From a checkpoint of a small sound classifier: norm layernorm, batches of 64.
Rows from block 4 of a small sound classifier, named by matrix and row number. Rows with one number belong to one neuron. Each number is 500 + 50 x the weight over its row's rms, rounded and kept within 0 to 999. All counts start at 0. Numbers have three digits each.
After each neuron's rows are labels from the 100 clips, of 14976, where the neuron reaches its largest size: "lies over" is the class under the peak; "strongest on" is what is common among them. Only what is clearly more common there than usual is listed. The data: songs of 200 made-up bird species, synthesised, often over outdoor noise.
# gate: MLP gate (model.blocks.4.mlp.gate.weight, 512x192), inputs 0-95
# fc1: MLP up (model.blocks.4.mlp.fc1.weight, 512x192), inputs 0-95
# fc2: MLP down (model.blocks.4.mlp.fc2.weight, 192x512, transposed), outputs 0-95

gate.114:511478500593427405612470486500539500407526557548500500362466539576500463500619479559577484619488520513563500500500485490568578485446525447437500454538500553500412500518510637500500500446500547500487500417528500500457521552402500547476496644425461500500639500488697428377418473491457500500
fc1.114:523500450447500500500500537563500645365500416520531489500451554407569491508480591500587529500492500413429508391407666533500559563502500602498556500487530487500500462478500500491573576592500602495515542500511532500500529444509465435550556500547509500591532418492508564483529510464465484523
fc2.114:500497493470494534500524520500602525470519500528637521624500500445500500500500567531519500500488499510436551547500525600545534526500526470435542522450446562450650426432500500501439462523500395500453487520485433423526500500500328473510492524500465500428500579523427570500554429490621369519
lies over: arch
strongest on: reverberation; text has "reverberant"; arch; pitch: middle

gate.452:489475584635463537624489477500500455478500531500500456500530512482527512526500526450500504500421500494500505500500516500560500492454536439500500579448472500602500500500482492577419595500493531526500524500500448500476543500417500544566457591584500493504389582508628460485502443359464500480
fc1.452:550631488607500500500500406528500486500500514435532500500552558485508500500500465403500424472491500414500487500500607482500500573521481500500509568527437413490467457500500515570500579395537451535500582500501465541665500500484480528614500491500500447426467510462469496500500500495425428532
fc2.452:421500500500503426500500500547500500500489500430607462400500519490451500524500478500500521484421480500454458444403500500500500494539500498489567472502585468500500500543480500497536559500500605500521334489459583534595439556500480562500500464557546428572549522500500500500443533411502450528
lies over: upsweep; downsweep
strongest on: pitch: middle; upsweep

gate.106:576454558453545548555553400500500541500613546555577500500535483401500381500500447523537519427609515500500509500528489416431500476500514548500500550522500500500559438641547467500484519596536563503500500580423529500568587494500564500500500500488492410456388465500426655512500546500500491610
fc1.106:529500448553500449549500530511443500441551511500600474443396500408500472460580449617531517583578515590523590500560439456500500399507500435461464480458584548447530604530460524471413538500415520402493403506394594485494531517500512505500500560486474363431519444500500573562486445500500568500
fc2.106:570500599408587506558486416518516500539525479526451546509418433483477427500526547500629622601566614515448508500453518460490423504553468500480522486491477500492470500488500441428498376534500459525436497565500369474537446488517535500481406575475518500514400432528440501528500529486457497500
lies over: steady whistle
strongest on: pitch: middle; first syllable: steady whistle

gate.324:504581499501480516500509384467500511498481469532561534547442444421500468425466430418500478547537528571500524500469500470463500500495440583500614502529414448500500418500462499554500500462424528590500549500469500524535522488500460562505578436547494434456502500637500459500570450500627516511
fc1.324:545533543450479492578525478500545413500500413585457567552472500547632573500502446500390477474500510500481442439473541459500447500544411585642547460550500406473608500537500501500500456465488506481465500490485574500500415500529496471426576450492500453424435500612421412500500506424605500517
fc2.324:439500563439376569476500500486462552510482422555451530533531548463542500500537499500378568570422500546509550546528493483500418460523455486561590472440500453500500531581458588500470464500512500443429588476508598492417420537552512521468532500564500481503470478475557500559435500523545545549
lies over: harsh note
strongest on: pitch: middle; harsh note; warble; first syllable: warble

gate.127:500568500499500500483450439500493438500500490500500559517500467573532463589500446538465513461500500438506500497451375504500566500485596500542410497500500455478589497527516529434416553500500490500500421458500500500510504505510481521500500473520638500465549611548500500431555445417500500430
fc1.127:500432500528455500542500469508500375500476500501476477500500513560493425510628489568502500635500372485503500504483500372561462498486500500470500500581456500600489565446619522500500494459443344502500472500453561500539500530435584488602466650500500471500560655500500491500470408466551509543
fc2.127:500421535396412475436576500531422518500320500519539579563327500423500500452531421500500500500403500500385475500500500484500600500513406487436545549436491504549500541392500520531448425488491611489487452468490575425500500409500385500500452482359511500500458500527549488540531486486455573531
lies over: harsh note
strongest on: high song; fast repeats; click; first syllable: click

gate.28:398443500469506520500585524500535500567500500500535559496555500522500551546525584500584483500500515526476480553500500503500500500500500396451402423500581500500487386500452595598500500458500442417500459500450602537500500474500355551500619540465500462500500500500495496548536500504484466488
fc1.28:500528500500468505500500500396416500484542500487527500500500621567499500406579500492613500604420527521500547500537500500500411585499619500500431523474500438553371500413500443505532496491453500468465500574527500500500450501434520495500500542474557571447582500500348524568513500482500502421
fc2.28:534483500619585494529451500487500500500579500588530525472393500500478522500500589515539570500629463541578500490493538500500478511449500500392500457500535500455538540500511482500500449500534374500461565499605497430447486457451470409446500435500464472559500500582500498500504500507455404488
lies over: downsweep
strongest on: downsweep; high song; first syllable: downsweep

gate.468:500478584587500495500436500577500542479397455528500592500500454499500509500497538457504500453500451581506500449393541533492500402475541422378500540466527500439500500526500492559472529500626501498500500482458500578435500470465502532458551500500462435558487482500534477500462490500573504494
fc1.468:422500517500516599500500500500349512500500607365456525500500541481490500500484500476576594528499500546504635489561499489336494500512522500500460483500558500484506438500500500500508652570486500489479501500500482500671500500500588596526524500525403500500500392511500500540548500534421484512
fc2.468:496500586500500496467500368445561434592619448500476493548557446500640510513500500476500500648496500469500500500508456428496500500460500554538519500500500500500498466500459541500357500500500500529575608435500411579500500501579500444453532500405500613523500511530500499456480406573394582500
lies over: downsweep
strongest on: high song; downsweep; first syllable: downsweep; stream

gate.358:483400450587500471571500571565500500475481513500500543471415389471588500518500557493423500464500500500447476465500476578493500500508547500378504500476500500447583500497460506469422553457473511408548455500500562500500504500333500575511500572500500453540500492634568477500500509496580497500
fc1.358:519610490500506537522449424526500508476460484500545507500500523500473404482464435519439500525587500500477500500540500485495459570529527532471460420498500468410584457483500540523488555458416509462500500472585383543392500581360554455500500593464500500500500532516527495370500500490450500515
fc2.358:500500531550470478484499493500507476500503500361430470500444575528500480500500500500559488587500558547605500538471500531512500500513435491500564511459500500424550523506590516500500551528387500438534500370540513561498491560416538500432497409465500612599516406500586570482367453420477540644
lies over: warble; downsweep
strongest on: pitch: middle; warble; first syllable: warble

gate.100:512363500500528501500500500559519476540379499531500535475507500500500571500498527460447547395431468508500613566578500540459599401500500494455413459500529522489500623500428506480471549520542518500404486505445511584481442518500500586500500518489500502500510436469461500591500500536509404500
fc1.100:500500500500490671500519444539583465609513481435523478577500500571652469582500500548500520566500459500574483386500500550596423519480500600467516589584460500500527500425416487425506541470505456615595500484533402404407500543500445514502471384511558500539500528358500545445432500500460496500
fc2.100:550515502500499488500493536500490494328500500589517401500512379500481482500536500500513462500524500500468417500500564500558466500532528500471522500538451519531394462498464532371384481500543455518576501588471475587482568396388500523500458520559500506500500529434585500500533470330441465456
lies over: upsweep
strongest on: pitch: middle; upsweep; first syllable: harsh note

gate.405:500549500556500500500530489546512447454500500616481496521568565447499500500448500434500500430477500499502500500500463603563507500525565517500422529549468533500419445626382522595496500488485570545500500500418474482437484500548428587529452426570476500500504530412594535477500500466536592537
fc1.405:501531516559500472535540376519500500500559523500448500396506500401477500467513431611500556575496520463515428501500544500500547500343500523500483427457500431500500623560536500500375500532420517525383437528552517497512429500510514500499531469423500490497508500518588562500626417384455412507
fc2.405:525577561389500500546500338509500500475571500431531524391500534554585473551516535434443500500592511534500426557477527483476452440469500481599500500448563509435500363500545460589500500583471475451432500481467500513464580500507580439425536577542500434534500511532535468489458500508521528500
lies over: steady whistle; arch
strongest on: low song; downsweep; first syllable: downsweep; steady whistle

gate.338:495500540624500519588500484576511500537452501500457487530467439500505500458500575415532477538500500574472517500415475530398500554453629501320500542500500510500475500519500610595500500448533521500500500500451500433464492500500485500578500621500637507460571513500493538467500500483506521444
fc1.338:479428500537500500540500425553531500500513411500429607473522510477521500573500500500449448496500500500537531595403478500500500500444525500500427571500484546374500464500490404543500500472523500500537500472500500494500426589500428497489495457500500500490500421562500500535629500570457338612
fc2.338:500573525523500499481500483365371537537500679526482500500443561500504606432500497500500500540500578471500536467500518436500507530453500500402500554500500400500588550480530520447481556500500500500500504433504547500597451473500484553385500574408461518500536500500482500500429500497385500500
lies over: downsweep; harsh note
strongest on: low song; rich in harmonics; first syllable: downsweep

gate.243:500460503625500488528500593578487505416500473516500552470527500565537500500556559500563516541551522513486500508425404529500542397500435407375392456411453500500482500541462531496342480500500422432547568531389500500426409482500500500500523496568504492552500511504500523500497488500500500443
fc1.243:522555600491558576406500482517483530500489528453500537500467500577494500518514444500500500549623584469500439523445496414491403391492500437500528462384503592497500500500478500500659373450500509424500581500435470506500500553500500325485483476508500479521506500463419590472500491493458529500
fc2.243:552500559504500500475500558533458501481467500500467500518500493450560518504500500557550638500595513429638499500522529500500500404552393500441441498443534405447500585535500461447393557383481500500491364500451521500417527500503465526531555425510530563500504500449554500530514434412500500595
lies over: warble
strongest on: high song; warble; harsh note; first syllable: warble

gate.306:500451445424500500444500492510515500359500487500448500553525585500412528482555470503637500463390500500500520451435500489481506460500500487473500437571500367500414500500556500469500500500562487474500581437517523459509614481487345530595500523500436500508468528456500473500379518500444500527
fc1.306:485500404476507517467500459494432498493511500483533556625481438544547421501473515440495531549442500497500500333500398500413520487500620597500450450657534533450557384428597509474530523421451500500536521485515535500462543584500508516500500414546503546525520561482488500401411500500528537519
fc2.306:417524508500500504521500466593500521590437459438427544500497421500500500500427500500504436494541548526431619500491500528499581500455461513500437615500498561464540523489489607481501500531500518479500425500558433500481500500367618500439500500562479500493581452502461500571550423563418500578
lies over: downsweep
strongest on: rich in harmonics; buzz

gate.290:503421500501427500494542500500450500502500500430510500399478574522435554430585419513525485550503500527500527516481500447530500451521529389436522536513607500519502618495438467609469538500500491470484500423525508510507525500536549507500561500461500505500500500589527500500391500570518445585
fc1.290:511500650466474500431500494500547500603511500507554475490426462500503500478430500500500500500480509500478500500500500500434509463500500458500508564569540545440495526500442465571528451532500500500466447545500353500490500500521541502500477532458500443500500319500500500500500562541462500500
fc2.290:570506546500468447486558575439483500481498500500500500462500424616486522462527441473538500554500476500490565648623517429500658500500500376533555500500582519467484572544500478500581434580561542601377506503500486500459503448486540531500475580500500475441500412500500500500487522500465529412
lies over: buzz
strongest on: pitch: middle; buzz; first syllable: buzz

gate.97:500416500484480484561465468538477479500488555500554613456489517489543491500421500467500514500500611558473617531461500500516480500498500558500496561525519500554555500445454500528563418500500496449538521481500634500630445500500491545598546500479500468447500464500412529596513518500586440483
fc1.97:363500432513500500470394474503527500500500396625606607469471530520440500500427532483416512478500488517462552500452500487519469492386512513569467500478438419478485518523430500500461500464500500422476446533551546545485500589409494500490501532509568517547505493500577500471500500456492510500
fc2.97:500420474377500478534520443578500559623500500492480561506530506500500500485517500436500431485500525523488500431453510571500500500459466485515601500429462495619601627506497544496423433379500563556500500605500490500469500493480409462527551476500500482432457500515500500447431372493460543454
lies over: arch
strongest on: upsweep; first syllable: arch

gate.287:554489600588513502506500492500500488453479500492419548501463516535587528591600566500500517500500409465500463526500501483500499442471438473437451567468432505500516541475438489520431498500500516466500500534439521476410534428403500500554531517500500500500535500530548449508605455500500433482
fc1.287:560500593500522500546515445587500502500554416574500566504500500513600500554489500500448500500470500455500500553500500497462576569499485500521500611469386378460515500576499459500480677500500500573500552500457508584410502342440566566500500481500500544552659500456522500500500405536500432500
fc2.287:566396500429500352561500509521500549566566485529494500549623578530451500500500500500505531500500500361500518444475494500522476526477496500653414489500470460587500476463500413546478400549500496490445500500415492500500459493500448500523474500500596555507400580568509500500500458443456587444
lies over: arch
strongest on: pitch: middle

gate.187:429455554591543490544485464596488480464500485474501567500500403500505500463471489500500536456500557619422523500470438597469508390545500455447500500477538532500500500500500548540451500500570500437534613500442585500512462513443474517547500498595458437500465527564541511462500537500527491487
fc1.187:310416494500398500500485409500500500500500467437618532418539470544500575500488500500443500441500578500416533490425566597456457521542500473500500541500500415529500500531500489500558471520547516497550500500500419500617494500497500480552500522500506390504474531513608525504479465403463500483
fc2.187:500500468479600500504453376500500409500504500470476499498491502420487500463497500524553500500473500494463500519500570500574506569500502589573535529417500500500448501460496550494608485571569500490500500510475379431489486500488438550500464559496500610376550457595458500493550484546469476500
lies over: upsweep
strongest on: pitch: middle; upsweep; clipping; text has "clipped"

gate.314:486512500543500527629500515541591382475440500563500502500500500563500500555555463500500488548500500567503590532522500620500500486570599408467463500500500600523474500414324500498437408592448502500481477534494500500429540500515443500533500500455500500474500528492511401484478500500553500536
fc1.314:557572601502602417500500471458546500529548462541500435438520528500500549532566500500567491573477461576526500657500368474519519532483592443439556455520566498548524465514474427563510552545500482500500496438500412592473478500457500370493462475506500537472579587434470474500438479552453478552
fc2.314:500567577459430507500489577471487584525454476566569490500500518500500540500469500518500514527555500583500489480500518423500563539408487518516500481463526485409556436507616500464575522517519573546500500551513392500466498444500597500500507391500500500520499440500500478469375500475474559519
lies over: buzz
strongest on: pitch: middle; fast repeats; buzz; first syllable: buzz

gate.491:466495374479474510500569589500500568394500463498489568401512500507500525500500626554452500501500528500500422537538581468427500495483552475490515500427479529383486469548558382500500500575500500423440536560527471500450488500500660426500545586491500500500479442500539520457576512651411421441
fc1.491:500477461500519500495557564527460544562500444545500500545506500592556519586451467435382567506497484500585499527525484510500493483542534353422486477453500500500522500501410500500471492439500500515463500500462624579348500520523414574530505457500500588439445500500494526510508433582531546521
fc2.491:450517563449524500500500500500500494550587500452500502387500510563478520514500497501397500500500520540445519404544398497500470634500517445488444556560450508531598500603470500555500590606399500500445428500589459480520500503551510513500338535414490500500370515500500513512500433428568482457
lies over: steady whistle
strongest on: high song; steady whistle; first syllable: steady whistle

gate.268:434500470527500425610500500599455535516538500465559500500418441457560543500537500580562489566500500500456403498490563501455575383477457500483585414429502511498500522522434576486442486483463452424402523500457558500510518380500500500472500556557511467500500468593500522535586482462500495375
fc1.268:500509477504500601500500567467610500497482462500500475500500500500500450595539348500538500437500423500593538499545500558573476500523598423547405649500518568500550500542460491500559474500500427523552527500458554500429500568548461509477576509488500500583528503457500445619505448500637500536
fc2.268:473483577508575533578500500464556534379494500512500432571471421500485500494600494600500498490500508537500536500541500585451476518500500440456561500490500623527554498500462477471551500605500500465505435538531609493487556500500502485500447486500475509549561451538496500465500435478509519492
lies over: steady whistle
strongest on: buzz; first syllable: steady whistle

gate.420:517484488601585564500449500500526474500426500500474572508540413489500537565488546437482470500559422604500500529377500500525500500498484500449482500500500420465561500536421500500500574389531440500582528550442475478485500492395410577583524598500500462498500523500557500538571500430500500381
fc1.420:456495510510500565500500500475524576500363564562521573500540503489392461490500532473500500452596514576539541500500449608411500569500460425446503500491500562495592500500462500527510480509559583578500505500500469544388500612399395500545463523500500474614500500500491602450417614580494500452
fc2.420:500500500500444500378500500500500519500583505500500391500556546422460536518468500460500506412562500427500500500506590545554446541500511500500564653500529495500485500645481542500496463500547536493406479500589462500503489473484500500490498477549500500500470500500640500565500487500543500677
lies over: downsweep
strongest on: high song; buzz; first syllable: buzz

gate.473:500500500482467505491507476500599500461476575527500515431500500500402515500432450453556500500500527500566568500550500599566516500561539424500510603444537514500442565451389421572452266500554515465529606466424500500383577500500358447572465450503548515514556500515434525500500435414499561429
fc1.473:511353541438545365492468530469569538540567390524514500454480402500571558501526500519575603579500411433562500557489451485506557447500444467500500470433459432587460500413469467500490526500500500586463563469500650500500517500516415484500524457450525539482602515536505534500574349492477496470
fc2.473:500548485509564493492420500430500514480471486500416493426531500500541395553514517388500447560519487535524500509567500515495526544500500438500572462509594487500352532480480500570474500514500492543487586463536445528500565436415519403538548561551507500544460545496484500500500500587500500512
lies over: warble
strongest on: dip; first syllable: dip

gate.217:500510425535472500500431540500467500543576500510646500482494500498545500570500500502500548445541453531447552519374501509463433534500562521525500500500566500441510500500458500501500582504425479500551416500479565405500491489354500587510509482515500449582517500630500500620584500495500412462
fc1.217:498500470500500451514425447544465486500596500500568431500415534356500500500466500516457500500576500502407526500473544489495610487500496500501605481550510599457500469500496509603564491499525603332501407455527500469409500542500492476509500588508450500484479415506511530500481520500500453426
fc2.217:500500605530445505554500536490599417527500357500377407500501574505494500489460500462482532453500500552579529612500500500500408452624448500500489540500500500500403500429473500500497457530500500419548594455508430647563533553500500439456494537500582500500419500398459469421500526500494546536
lies over: arch; warble
strongest on: low song; rich in harmonics; first syllable: arch

gate.0:471387550484501388500454575500439551469460486500500588511434500478514454454578436500406622452500500500500500498500500500390572422506464445515409438471489463499500609500500508500405435520413492457488500500448656537500395500500494586484515470539500500500461523580495484500547529463666500558
fc1.0:498507413498470500569500500555401513475478450552482468534503500590631527500589599626553500500553477434573500500505528413511525500448500435467466418351500521518473544473525509372445500500425479521500445490424500500443500421573561427517500468518416550432512490499472500500480445553489367505
fc2.0:500482437500649500458500513463568444578500450435598517527553560540468500559496540570519491497517500500607462447500419406500500515500593500411410551500500500456550466386500425500426524512500500500606541500435456648561529517511500493460500448430500490580440547424448504386491500583500594539
lies over: steady whistle; upsweep
strongest on: low song; rich in harmonics; first syllable: steady whistle; first syllable: upsweep

gate.357:570420500503619433487350518500585461560538416500564542500500335404466451488423529507509482483640583532574500540565406511431452457500504501405500471500515500515564550500500563500402506444500461464513500513500509529517500593500500425516565552500500461516500500560500500566500555461500532500
fc1.357:500459362597463490500495552439534500587455496500429540500553388453506500500469533498535500500514599500523500422500502500526481528500509410399544500519500551596500500425404529556553459399500425516500469490500422500472500577500500609515540592500423500500447559465500500518582460500450483468
fc2.357:500418500608500468503441500435514437500503435529599443496544500500444526453500498500500456451489518448557391549500558502587484552541575506495510514511458521550500587500583500503480476542585407504541539563453480506500497484500479500572450512622566525466430500599508500554506508406500500428
lies over: downsweep
strongest on: first syllable: downsweep

gate.447:503463500500505416500462500426500509447459520432573501511500480389536500500472500500498500524500500500500528531380500488500492573457480536471500510487586432574467472500500500470518540500422513537499500577445500586499520567500500536553500560468536392511570502586607500587500500500526449500
fc1.447:500551463500500534467458495443414505444500448500500499500575550540534559525500603495530472549500500543586567555500500500525500501500500454506410667438500510559500527522505518424503500466501464459555500500371479504528511467529497500659561530550465511327500500474395448493500440500514451439
fc2.447:531465489577500500506481500466437500443507548475500500528559495504500527483500500500530352500486518500470500500500571489500500500500601500500489481471505564500500429498545533465532527648566488498500500500431411542500410500517500502677497500544536505465558543468500468500425537501519591495
lies over: arch
strongest on: high song; arch

gate.501:431500444542474415419489500500473500382366606439446500510565502500394488500500470494545581500477524500404500537500458500495550471555500517485500500461494451540500604439477536500500500605482619500500481495511456500411431533572449635500484528516500428500504505500502486500460500463500431500
fc1.501:559477499519463500500536640535506500500500492516500500426500498436466519461472500503479608527500514461572500528500514500539555497467511500597446462453432557497506608594581500500500500493587477438432500473291712500500500419517427531400500500490471456509500506545517506510500506441556528425
fc2.501:500413500500500380500584541500545500500550538546500500471536556538516500541500514488500508500500500562460565500503533474503500427411473494532572546500500451500494447596512500500500528557500521500398510395434500490500500574500488546518466445440440418514468500505576540494436500506500388500
lies over: buzz
strongest on: buzz; first syllable: buzz; stream

gate.199:485500485500546500574462421554499448533518410500500571500509500500611529500566494603446476507552463500542500425388458500462434363500487500475500500589500500500500465500451402500494439461504500524545500460514539476485500500465539430438564500538481489500500509541462489392500491597543518500
fc1.199:511500463423500475548500411569504409500524382500561500525500454548500500500500500590362440500573434410594424500500510465478500416500489488486500632500451500384500457475500377538555470441535500500500500471536499500500566500500570468424550391500440544500500489500409445500489500500565527570
fc2.199:497478500500550500507500518624500500500387437582507574542500500500500563500592500560492500436409500501500500490500461404500492500541480491565500500500500500510613386500506500500500500500500521476492460500518446500500380551628496402467537500527448469500457530488500446500648600500535512555
lies over: harsh note
strongest on: pitch: middle; click; first syllable: click; fast repeats

gate.65:533504441603542500510485551515473500500416501448500500546500500438500500500552536524566500558530500510500450527500426500477500464500496500500500500470539459500497500500435567482400530500500500500500516583460510429481500473468393501555545631538518418483464508563500577557552450500467500402
fc1.65:497584500457500466500465380503563531533452500648560500438500427500489341500451512491446500527500500575569500500548500500500590454405500500397486500500537449500500459500500500500441607500500500508494500513544500648417476500532473500537500500592500545500500421500533518500460552589500586476
fc2.65:464544527385530500500500465557565500553417500520500347539389535500500500499528500500500533464500502440489542419500500500500582500396593464611500522615500500500533549491500525449509518589500495473490439500568500443573405567443500500399500532500548500479530514489500321500526500500500545500
lies over: harsh note
strongest on: pitch: middle; harsh note; first syllable: harsh note

gate.401:490530500545500467500500562500432549406452540620535509474493500531448500500576521500541549500425499520516500500460484589500641464460451500500500437474500473489496593549350561500500514534543572500389507492415552551311488461500368595556584481573500447500651500500487459518488554500500487411
fc1.401:662431500500500500570500500508601361718549510500504424494473500500546500554505489512448432500506500500535500500522500499509500500500493570500516524551474504548549500458498525500500500448565427630579437485560444524520570425445555500500500517446517602508500500500375539500490436585424539500
fc2.401:500570548500451510500476483500500500500500460625500427511492431500529468491432544519478493531500500500500464463420559613500540513500465557593456387500458489500449451512500443477500500487582500631500500642577500543514502434479500578573475500500582500628581475560500500538520454402500430421
lies over: buzz; steady whistle
strongest on: steady whistle; buzz; first syllable: buzz

gate.417:477500500573521500541500500500500558500500494482467514448499500469500504500590530500570595500580539529497467500435447500500571422500500483393529500500492500436500479484479533590489456407485517492511500562462500466376500500500477543605497511600535500469500441576448484437500462467507537403
fc1.417:500573423500500528500406500500435451504469500581500549552500500500511452500500493460500500500500500500434547500414500500589489533500629500575500500487500500512500500493434500543438512532576452500500496500414410420573330500488423500500527458446608494500523500500534513619500544512487436500
fc2.417:500440413553545500500500621520500517500504500515507549480559500484376500476532476500500485438500553434350500500538429433454603467500501559354538415500500500500472500538500432471457473500421490500500534612403541569500500578573500500494505500555472584500487471555444491448500575496599532500
lies over: steady whistle
strongest on: steady whistle; first syllable: steady whistle; buzz

gate.227:514419500612479500576500544500500482477421520500465539518578491521500532439505562500572482500543527500456500500502430543398472500500516542341471541485478437462531449488451533584475532453500449499558578500500492509445521576404492501592456601584569500500500500503511491500500449532504538477
fc1.227:500500500502500484541415558524445487512471461462479554615500500595500559500486522500500500468505500451487490495486508500465517492500563372395500500500500500500464477474559510500500479379533454381587500551500500525500348500548490496500500500560500559539500470533500514525500500500425390500
fc2.227:413563445492500496598495500500504531566472563570498490505500474500579588500500593500500500500500500450535500500574500500503643500500500594570500479441559500500476407482500525500509500622505363479500500436480615487533575459584500598582514452500500530532507534541467461517463413500500540500
lies over: downsweep
strongest on: downsweep; first syllable: downsweep; pitch: middle

gate.432:642543566466500563439533563561553537500500455500410474460500500500479490566422509402457567472554517500500537570487526457547500500510472500523443507500500502516529523500408500500500575500546589504520572550341500500339464500523488447500500500475509575551530500357528585556500594470500510611
fc1.432:546537535435500530482454500422500500575464346500500455486548526573500514597481500493500588500529376500554521451525435468500500500477500500498536585650486500503500501500563425500535539500563495573509527498500511546448532531398550483514529430502512557486521500427500500523500439565507513477
fc2.432:703516559500500500500540500397498500538500548460489486500500487509500510500500433500445482478500477463527536439496514500438500430500529591549500513500500500503519562628500510548560500588628431500461504565491360500500513451594500576456579489509628392505530449500550547545449521500500447500
lies over: arch
strongest on: first syllable: downsweep; arch

gate.50:500500490625529500540575483500427517500500503500414522500500441478544425500523500522503562593532500500505537486359444620463434488500436500500458500500500460469500511500524500571367484372495384500492500536455500440455538500500500480500516538584510447393464521500509500447500475518536609462
fc1.50:500500516522500500552628500627500500502557468500472500453500562497436500500530582479500500481500500498500502576500500509530500559500407591500609480500452500517559529510606500479516580518556373500500583448495500479510615586366535472454469530523500525500500516488540397475500446500500357500
fc2.50:580500410547500436572547482476500500464488520328476526552439495500464422424506500457495473500435565557500500500500527538500500545500500547500488475536468488565527443500443512500500534602421580500445500500500495536394500658500597567556500500500500570500406484500489500499312500500500550455
lies over: warble
strongest on: low song; steady whistle

gate.45:500434592446588500460500423500500577468573500336500499497435449413500500468500405530500445500563506582542476653552500466413500500526486500500500514487538588521504500496445561476498362500524512452500529579545548402500500500516481500500500530456500495515500500542579500546530538500536596547
fc1.45:387500436477417557443500482407486446500398483485521483519500500500500500500500566427432500497500501524379470391511565556544451524589404570500572530483500520549500452353500543450532512500524447435593612524578500500529548518455500563500492555500500548500411500527526500441500440465546534419
fc2.45:370492424493467356430519566463518506500489563480521524525486472500534500487417515500505500602588556455497461475447465450460580577484511406500522500522485446507426616500576500498500466421500393533500481527500500500548427517536517587527542572432500389407500500514444500499354539500543500479
lies over: warble; downsweep
strongest on: first syllable: warble

gate.190:476526507554551421593420482500433500489513491500505500520430500500500503480522535500560612584571540567495456500383367500492468439497549472439483472549545491500500500504500523477439500503475500466500496500435500487502512527463500546500472500630526500484500500629464468500500472461569579446
fc1.190:547535515529500500529500500500534500450458422500500434599500424581500486496470458518500561500518493417610500516500471522533500481500396541500500500451448457494568500415478500420500575500403485500500500405547500500565527547500500435467500437539500548500500510580500412500500433500518456601
fc2.190:500471494454500488483500473500566435546500500443661500500392491524500567453500500430500527500325519519500500591433594599607541500535500540558564320500484500500451504449614475454500532500500495500500500380500500579500500500518492563500520500500511500550380500602500382634500546500500500500
lies over: buzz
strongest on: pitch: middle; upsweep; buzz; first syllable: buzz